Weights of a small class-conditioned image diffusion model.
Training: soap at rate 0.0044, 8000 steps.
Data: trained on scattered letters and digits in many colours, 195000 training examples, 10.5 epochs.
Rows from block 3 of a small class-conditioned image diffusion model, named by matrix and row number. Rows with one number within an expert belong to one neuron, the router's apart. Each number is 128 + 32 x the weight over its row's rms, rounded and kept within 0 to 255. All counts start at 0. Numbers have three digits each.
Before each expert's rows are labels from the 100 images, of 14848 (inputs lightly noised), where the router gives the expert most weight on average: "responds to" is what is common among them. Only what is clearly more common there than usual is listed. The data: scattered letters and digits in many colours.
# router: slot weights (model.blocks.3.mlp.router.weight, 4x160, trained with AdamW), inputs 0-159
# up: expert up (model.blocks.3.mlp.up, 4x80x160), inputs 0-159
# down: expert down (model.blocks.3.mlp.down, 4x160x80, transposed), outputs 0-159

# expert 3
responds to: black; brown; purple; blue
router.3:160076106146104085096173062148115074127081143139100111105146113091127138102173106127138121179116167090146085145143130152111085128131154124087097118101123123152117136117174061130077107153153154135129176112160188171121136139189053181131113145200157181158157127129185171141115106130159110133192133060133139143218089123123114186123122134100148070098128150083144123141092149097122127102041143159133129089077193141130104135134108145086076144160176131123125095139140088108163142133072132
up.17:046096107148134113168120096157081091152137070138137099143181144131159133077129130144137121192112147130133141100131152161191107067096123138149126168124146100131139156117175081194215097129074114130146130145145040064170143129132134176066139121128169151133081140134097147138135130118138133190148103190172105116117204126123093117127121126182153090128129133148163131077147142093066072113116134105128129120155146129088093113216119146117141173113110189170151157078154124114125133066134124
down.17:118130147174102100166045143133155148114156094117133165156149143119101173186174138109148090137137111089098045160085101099171137084162091127191087176118085156169112063129142172107154151129122079162173113136128106104116135141126107126087174117121132127172165114096099113129127186079111180150089078098151125099158136134058127104181087101164099112062149100117146105113126090145091153102188168175112130159136081138132088123096122121131137132169066178109169162100173139133138151168094190
up.18:134206145135117152174101081105153148148102133162119128125069135126195141102106143156141149164157184144055146124168119110122085117181153134170126128152087153098163171111131134100183084159128058153125150106123090094182168147140156142103121121100118145121126146121139128185119131160141167172118103077125082118113100107158101219193053118147155149145084168142115135137177187175097092084181099097117188072133135136132144115193065149111149115089146121156102137119167085110096140085114136
down.18:105170176124136152141173136090191109150198111083092174104118128121151137135104148154112176177098113146176141083121147128101125137167068167127154110110122108159135100084152145096146120101122140103188075127114147114132100103125109038150153070151116086139092073119071115103078141097134106113114156122105161096085139116121149073078206142133105154115128117197089150091095124107160195160174130166118120144066144134103096099078165095151095144141195202160141137100133145125114128202135128
up.19:123168098127160093100075151106099166125124074111123129098173137103188161109082155090157119176198202138091121093145079138159126122119126105215132164155158139074141150092123146110180158126150085150093077084110097100090118118108126113107168118130113183077101123132155085162174142112120117125192121172115110082105109120159143174101153071141104157177124148138117214194160128125122087153166107063145146140129173173127118103174117168088132154106099165103123113144122098100091121137167067
down.19:073158144133102093114136123160100128117104099186131145119098100138080151124148153201133126135172148116155151154184148129177173151081180136119073139131093171111168099146107139159103114133176128092147175169145191110129156188110071196155187166108170203083126116125105121090130119138194095179129088109131142130122058136135150103105090167157082132115077152101115104143159101126157132151079133146069091141167114100174124120106138126087034115147162092105167150148156155116119086111095167
up.20:145062076135092122149155085128110071121148098103169119100130099156110076153170161173126129140142133143136199141127186133188122070091124056124138122103117172165150083167130141078058149129165139128126145097127142161145143147126100114070090071149142114121122138157135138149111117204135156142126098185126155112119120086094151134151093151066125099123069203096174114132153162122075097104088113148060119112160163113188097121075081140101118167162128170178136081155112133110171173137157163
down.20:097109166132129103092115135199113140101094124175105066172071162179105110170125111112149112116126131141120135115139110129166095074117151096126177141145173154144091136032082151143134127205144108174121122142093049124119092170154081169176139144152083135057090164130098145127155079154110108108115172075113116119083135115093128100106086125085155095122096119117115124128100139107143099113176093122195118101123066085161168143130083198100179103166100090105153204168130141131130117149127106

# expert 0
responds to: count: one
router.0:124134135097162127103130139169149117136158111145078108104130142058085120133158127134147109144044115076121159064165164124131098097141087183155099122090129107197077099103125059101057088153161135133153136111138199154130133165153099170160098113186128165165085123154149127092119129134098144043134176092163211119118126092069154126115093145093083145148123159157109138127079132128107174117086098158118113114054121179134150101123117122047072170139154121151138145134153113159149126171121113
up.17:106131164127093143068173112116130185083082145143188184149130166158149069106215106147075143137155104083125134109110129102126124096069107059131082074167140118106077122141137072131076097131132109145139158095147107193141083141120102160126087178142144112094097096120106154114138171158131196091083116112170152178137148160072162115122117136189078130138141176164144136119199161145150113118082115102119160098138125112125114071085081139103154152154130195141148164128128187114127112098094147
down.17:098146084115168085166110117136116130156170143100118108133134144127116131172034099076152086109091103158092113098132162096134155200183181094212100154117146173146178115134160174117151082117137166172127123126119144136141145117075129140157161130148105117130103145110151119158093084094201146112130154171109042134120065113125141064159103170112174096172120096065067091160134120138170131125142171191123104122165103106128103168141160138127133179146154087112128088130081122118139168184096157
up.18:120119232175118133196132180116137129096140193130158073149130130110184118118150162093090171152112154095180116141102145178079133128133116092159142065154116155143075110093126125170076100166122127168136106128109106141104120159132144141152097152131141175112111130074105169126170116179139109129147095099138164181114153119136105142152126178127139066083159078162121059152083090102112109108106066135163121139145080093145116130114066112116148084132042124104114111089171079138128193170123177
down.18:143155128151127099127130151172164143108167119130110121095169164136126169106104174142164084141155121109078091140102175122178108125122135140100113141092107153093121137160100128147147118145188096143139106179145059169145128183102077135115212140081091130101102190119165053109134117125197099141039130175104101107139149096167138029106149080119088110096119144136136136177157163091155087095096116094141070162139148147126128150175096081152102137120122154084130111149130199147142084088186142
up.19:110097102114132120183129105116130148106119101137119149161141118142191138128094135106115162114150096133165151150112057166108094111129164142167123139192103118104108189087166106196114120179116111184131140108074128141101175113130095098186150152152048104090156153133190112158129125131118136143096131085087121162136068115152096159156096208180148089078104162139127084089077139096111103147137111161146137135109082139102186186143162147141109140121154125116057135157156040112154167157094203
down.19:123184132119139098129098142114119115158129098092149124123140156116114158123114149163135118174117152098127059146112197147112168067060136168104125072108150141072102101167160132146103124088141153121114128138140094128152093142117109190080127088108183141152128150108020140139139147082137078105170149091205071075090141173119182088120185096082171112181146093126098163146148085109120167083106151120121132139160167100123082087127075124132091075143137126140135101084117178116079077111116082
up.20:093149074122132146072098159095157155142190146123140198065133117153107127168221157180067114212095150085082121129124146087112167151146068098076124130140139132167108141204145119092105141082146075119155132147123117152103094148121086101144101130111069167109085141124134140104152154142142129149155124124133126110113101147102166108098130148195058189166160117150175129188188101119109169135129101106106067167158153118095115106085108153103131141134176135096170161114139178101104114113111153
down.20:115147150151165125186083126115131095160128195156112088094111107166094160083109157048133117100133139150141079142135109156137177078121111165153162137109137136145116087171136146077147155119146136170151109045211139162111132167167188104102135088130179109136136160072164161166108084151129188129172036108084110190098166159122121152153130171104156096077134163087146133096090132154094097132126205152084149144138113185107120148139098099118107107118123132094076097178151102126120129144143112

# expert 1
responds to: white; pink
router.1:057121158102136126150092135119155097061140184150146130134132167117081150209109144090148165167134098151152090148074158062134106116087091157203115190124120125084168155157180120116220170175073078126103100158069098078110133132132152111145163126108147170136147112111090144107104079138161130119164091089097140111135142120124176111171134135114054116125154135140175170101054081108160137087123165081123154119175152101120123145157109126120135151121126109116153172112159117097080106103158084
up.17:159164046138145145092131152155145119143121170135111047129151121125146105187102202067077141120133146153127104157134137115113094076131107093079156078129118170163125172123114100157067088135124102182151123098137156225115100121159110119134118159161095131076143142098162113125162128099082098079125180128104090137143103131117152162156064115104148125083119167107090044146138135158158095125090141118137096189140154092152109140109147170095137123196169074097097090107141091127121162170172173
down.17:153097169103142108117127137057152102110132153088169169087154132125160041074145151083137117155138177120179133097153109147145127142167198175162122100171144097161094132132070130157103181175092043105132155092164122146097099128143081093129098125152106117161080145177104108120142206156121107076103120111128172139092123113135125111139132157145160089145179131120177113185091106127111147121159136051095134132129081136093140083100154191141131150135146187168120164101105108061168175118150146
up.18:153106183206184206161076094153139096167134119158144118176128055124125105150098107147115129090138130139154187164136157105087098101158157104138126116184127136167144126137126148150055128143176088088112119162193163132065171146151136161110127125034149138090151128081039126151160160123130158132161171138133099160140101129112073148107115111096107133120075091074100117121130111127106129085088124092131159138182118075126107175083133142137137078087101144127128083105134138122075178155140158
down.18:147146154107185176143108096161094158132117089115102062096120157155145112070125146139203122079180107105124095168138159136091142103099131134136163160152138120152117121118117179138205118140204111169118209142079103140150144113108111124145137114074190160103101156116137101158081139096138097180185163151141192139178086131143095163135106140104119092146146158135130135112103057100168143133093147157134112090145090148124122167156133148119123097137124157136176090153082096146111166049149024
up.19:160173083114119145112175105137129092137119153108166166138083120072192115092158079154142097126114137147145152117124114191118133125177118134069138141187087054162098105115142105132136148099125079152114101109138145184122119092108117198134085156133102118115136132130179154178188142129181158110121128088088157115134157105128061150142051182170071150171089126108169119154090081144101125163085132160128132129124098098128115127108071206113183135133201077208126127157102095098133116102122116
down.19:163127162163120099141142135104162144137184105140116142112095136104134132150107166097146102136154103150107157182139156137164136113124116168123120131136113075104203122200173132048138162113151109109137109138155080161162115169093119120173128090151152122080110109121101092095141198082107113134153093174137093178120135100106134127112192105159099118144132160114175068107176171169173173179163144134208171154108129152166097109123156155087149167170070046116086153184105093122145073182136092
up.20:113077108154096146110158118099122082069167120145153092147179170162100142164176120120097069164115156158150162169122128110155102144169138110167232132136077106170157080144123125159102121149118127139100093119164144127113180217107049109068083080194146092136154107108096152108165114112116102110145079091097112149150102113130157147096162155160132077085137148098139101137190203112099143112056142152141165092113112131147086173094107130124124126091122151074068126157101137137144141147126134
down.20:075167134084149114122130128115118083109116167129166052116153055111172149145093111163088144148178139115201135173113105149098150191105143159093118131143146093091159159166101129192133110101167169134145083153112175140180099050135126157112109177079124136094132100135227154134161115144139126117112188110175164103149133131094056157166127072109092093157139143110137121133143158157149118094131161147070140092117167169131087158180145136095138116125110108162142074164114161169146140138078175

# expert 2
responds to: orange; count: one
router.2:073132155115127071151128167088125104117154150098135124125116103138138177154158126134125150147188108117154078157094076162159189170127149136155171157159126096091153153140086145183163162144088059132096135077111054093119102139092200109110141150087145115176099113123136130106117109134150120180091076166139048103119112154173129082180118127162161042109163122090096110065145154121126114122149138119137112096184080112178177150191160178169150108105114120160083109127128103076140149121091112
up.17:201142149159161140109098113121164154131167222050186178120127066092093136122116127153077111177075120145080096099115111101117160062208098138088099149115125142158108141131114112072099153125126059045133115110166222185086110156115117115138120127155106157092179124083149101125145112105144177121156150121127101103138079088137166166126151099147080131097134105131108156164150114104151134177141123171123141125149128160113154145127127065160065173131170133123104122123124152135126146141079140
down.17:164048142128135147106143147133123112121138080115123132158128150126112061154097145172143158104171135159125239194148182183155103163123174138116088123091070142098131113118126138178106118083114228122150091121145108057150189129082108158149120181164129123132076119167118134156106153096125159070077144154132130163119164126139168065149138141123161179124119102108140141125157109183176142102127120128163093151121157112173146120150210129149154121157093107179167119164128114100188099119115123
up.18:104087139126096165097097127179090096082152086137129101130158116173086115113148148140146141088136043198184186154136169099140128106165122131147136100158156164111182134127108128124077121063040156136146159126106138102090096084123108127151145156187130154152116129146196100136215108140117116060139136107107129139113186169147154095116119124117120125197092149103116147048100105106132117165121065166178095133152176114125107149144128102085098073120140188129116150127135088142173105141116072
down.18:122103160174122118126133124124079118104159122120151118122095184112106158123129122085133136181116132097158131096135037104145147121111148146136124135129143129077120149093090156103170150103133158122100125114135141112154109149142112098133107066123139110051177119058099186197121134077097121147130125180155119118123085186142163191150118167136078065070163135110132094188145107129126194090114125058103099189139106139183219127177087085105076163122137104166126088108083149082161096123116100
up.19:162121169112158195136087173096157130138139172119136143104101155157084151096142154140106134218062202162098146115148109074150128112148121151141113098137127132111139115065095094046145092112121159111145132142076145093132147078116137154146144133130145141099127133108083155148171167094154110099176087086089123129107099116068162143145118116164108126111084064103095163120134092139165139122159148086141111197070152085090126108136118096139137144107093088108167153149160222156091146189193077
down.19:160097111135137077100146158095127076185085139089133097139164132168162175165083144088166158090125147180117198147119168095108094206087126146133123068120099133119107139086121107154142117171138110124112132107190123103141100159123138074130136144178156164130120086124115129053081084115118125099053141187103104172190142104170105121151200123096061126122159088198156095119111177139151084058072100101153115145108089107125090115167134106087145140127097119085151151152123122133143148103145126
up.20:211161110134086158098158140145102161112088111132082154157091115185086124157181105121096098121110143149140138085113186110148137148112167134115130124116147095173058075146100110105103096156129167089140130107112244134186110177132112137165088191133117103137150092142132126167134148152127104043117142121131150148132163116127114162106140126151113110076086182096112138115133141183071169202111123129170177139112173087177130135079126104145086170162167155143139184099146186173146151132135145
down.20:108129135108129118121093147157169072150123091116112178079105100086146112125139188098155101118114153081104156213107164156168079106151145137123144129147109103055149168155185130113161176170113092182137144193111078079096099136151129153121168090097118146138101153185106109112180181099086101211152171200160147144137121116130166096162193116171094079108109111168046079145162148085155086095119145139098131134121125139096146118164113160137129115136108125122188158146118071117112141117126137